python train.py --arch="ecapa_tdnn" --model="sound classifier" --dataset="drum patterns on synthesised drum kits" --train_examples=26041 --n_mels=80 --input="log_mel" --spec_augment=false --win_length=512 --num_classes=12 --stem="single" --nesterov=true --adamw_lr_other_params=0.00086 --grad_clip=3.0 --warmup_steps=1260 --adamw_weight_decay_other_params=0
Rows from block 3 of a small sound classifier, named by matrix and row number. Each number is 128 + 24 x the weight over its row's rms, rounded and kept within 0 to 255. All counts start at 0. Numbers have three digits each.
After each channel's rows are labels from the 100 clips, of 14848, where the channel reaches its highest value: "responds to" is what is common among them; "loudest band" is the band of the loudest frequency at the time of the peak. Only what is clearly more common there than usual is listed. The data: drum patterns on synthesised drum kits.
# c30: last pointwise conv (model.blocks.3.c3.0.weight, 320x320x1), inputs 214-319

c30.31:107142097148140148123097153130154122108171126109129124116093123111133127118128142132124131113145105123124131149104170133134145131131142160094181116123115109163125080139127141121131118142163149154143114158112131120165103162140130139094133126142145132161138109087126101151156163147105127176148118147117121083181110128138
responds to: closed hi-hat; quiet level; muffled (low-pass); tempo: 70 to 80 bpm
loudest band: 4000 to 8000 Hz

c30.263:139080102129132125136127115123111121123137174148175145109150136155168160120104081162117114136131113134138151133135112112117092160094189149098140129158149146104184156098103154109152101123120119121132106132164111134111134104201119181149114145129105151135152069136107162162143143110133100109154122105131115151120100110131
responds to: one drop; reverberation; text has "reverberant"
loudest band: 4000 to 8000 Hz

c30.270:185157132134110132136159113136098101143128114148110118104135126107114146123145121121140127070116142177113125131143114101135146147103157156097137142107120142141138120148082140124112118118130144132119124153132120120093137132052135118134085167125141134110140154172146121108112124169109085099130171124162120134103175122113
responds to: clap; half-time; tempo: 70 to 80 bpm
loudest band: 1000 to 2000 Hz

c30.194:144059128133099127136186134141119095126109116137129141123115096100117133119157080085134133142105125141129128095097149127149121147096155123134159089089077141145128129125135137073096098095086113147126114096144142131099097152137175110161122114108116123119139095130153139105119122147105103137093129102163135102101107142129
responds to: clap; tempo: 70 to 80 bpm; muffled (low-pass); shuffle
loudest band: 1000 to 2000 Hz

c30.250:138189117166093104177165124142109158126170132149120145111075151122097099159151123122142131133102099146138130157137142133092177146077118144143142111133143151102120137126134112113130148123130106098128121088148108122124125116154106126137136150118129112091091097101128117170118154096096119119140124082104152144136112094121
responds to: muffled (low-pass); half-time
loudest band: 1000 to 2000 Hz

c30.163:092144101156085139122128119117150131108130173111083128147142116093150108108129162099135129150129129122181115088137143143148173135111106084121141106127087130133141156109152113147120173120139154120102188144135073114100119127088114123133116132142129112127165128131128146131151094123129140094112165124137082108105127098114
responds to: thin (high-pass); tempo: 70 to 80 bpm; waltz
loudest band: 4000 to 8000 Hz

c30.239:130096134120106091152112115131142081068155134073138097140124127101144143110092128084133120138112159144107126131147120110139147109108087111127139126122071105092126123127117108125119107126118112071083137121121156070134069123147090145111130134093131122092123076090119150117144085112162138079079101099114086091125116116124
responds to: crash cymbal; thin (high-pass)
loudest band: 4000 to 8000 Hz

c30.269:154123108153130119131189117163118162129139132158126087149165171131146138125147145117090122116102087128135109104158143169114147124128154137150100144177109142138125184144132120112110136129110108160121189180127126135116158141135146104143128117115164115149146157089127123169120118065134152120144138133143139161163105106124
responds to: half-time; clap; tempo: 70 to 80 bpm
loudest band: 1000 to 2000 Hz

c30.55:144104103126092124096119157078097145106127145108116125135110161120118148090110150140128121075112126091114126093126116111133080124148105110147086167148135087125093118099110102151135141153157163125049140141146097124124132081135133150135135137090145094142114148106108110119138105106159155104156142113108128144150139132118
responds to: quiet level; waltz
loudest band: 4000 to 8000 Hz

c30.137:189145161141133089139146135152110066144150102130141175106104151131093142161115093117097114106150156133116137116132147152109148093095136133123134122112134119146114135125153152107101139140143122120135137123152123130141125110121148123119125146156118127102159119147146141175139129060142101140146174120143158149187098130105
responds to: clap; half-time; tempo: 70 to 80 bpm
loudest band: 1000 to 2000 Hz

c30.46:168118132130109098141110100160137081133135066177124107119125123121111120106116120135189161118138104140069110142101119133143125163124163149157118117108117181154144157165171141113126147101120117130137141123095112144117136129128146113150155157122183102122141100090177115144145192120130168127131097121182132127133117107162
responds to: clap; half-time; tempo: 70 to 80 bpm
loudest band: 1000 to 2000 Hz

c30.260:129125164155162139091144148127127106134146111116104106113106128121103136094125113102135103116140167141115112155140159137149134131158110103152121126107116137136125119112112129106161154103100132114146149110082159170140133099121155149135096117153138131128135116140137117115157122102086136136107157119162114110126121137095
responds to: one drop; random hits
loudest band: 4000 to 8000 Hz

c30.57:139092167102151074119123181168164143171134121117107093121145135063149144142154098104118133106103161143154169135124133102152130112181106123152151093112146188139145150110182099118165125062080151159143131093143155117130131129174115147115115120138095158111113144138111118122126126136148113108124133118110124108123109144136
responds to: one drop
loudest band: 4000 to 8000 Hz

c30.257:085136100125100151101133143122128125105145122115165059110186134110140155126138148133167157132138134101120137143136148150146137132116151133148169125111126130114094114121133125122178153138092155123163145079127090102115129135131132125120118123096133108095127122129141133187092083102153161115113118143127111131116110145168
responds to: thin (high-pass); random hits
loudest band: 4000 to 8000 Hz

c30.119:124115145147099122135137140117159141149110138106117075113139103113112116130130131149093143146160155118192118080121100100100140125151102165115174131144162125125153113146135101099159100145109139122136107152118138149149110146153113176153156119112070148114130154145120156111140120144103132142139097088093145150121117100126
responds to: tempo: 70 to 80 bpm; one drop; pattern: waltz
loudest band: 4000 to 8000 Hz; 2000 to 4000 Hz

c30.50:098119097144151134137109111094126104143118114102145205150160132102157125111112124121080143097112089133128141113131142098145108106137118127144160145098133083119129099116098188110143128150124126133116113150075108116092127104148123163114090119132068133177194137129108118097134150143100107099123136167121121099147130114145
responds to: muffled (low-pass); ride cymbal; tempo: 70 to 80 bpm
loudest band: 2000 to 4000 Hz

c30.165:126119121129145132148131148158142119121092160142134098151136108096124144113110139106100113098133170155124160116077126114137117113093115178129126145130158126098132135093118139116132091164112135115130108126080125118134097151132164143153154138118130132110140132153129134128128132109111131118128101131118146100141085131143
responds to: rimshot; half-time; tempo: 70 to 80 bpm
loudest band: 1000 to 2000 Hz

c30.300:122107116149110121145156124169159118151130150116157138125163125143180106089140117158137126141141132107117149131117130134133136126112110153114104134127120104175113127142162164130128099119109158159124105105097137110130098159120114088138120133136136124122131149137123122169091098103114114128158146150154133111160123153105
responds to: clap; half-time; tempo: 70 to 80 bpm
loudest band: 1000 to 2000 Hz

c30.151:125129144111116102138138166107141080154176156110108092131144119117142127157118110123097151160162112156121118119117128082105150098124136126139102131113118120114102106134160132116108158099099137143119114106104117123082128104150169118132162114108106128126096131079136134170114091108169110113153124140142167165122161088159
responds to: rimshot; muffled (low-pass); text has "noise"; mains hum
loudest band: 1000 to 2000 Hz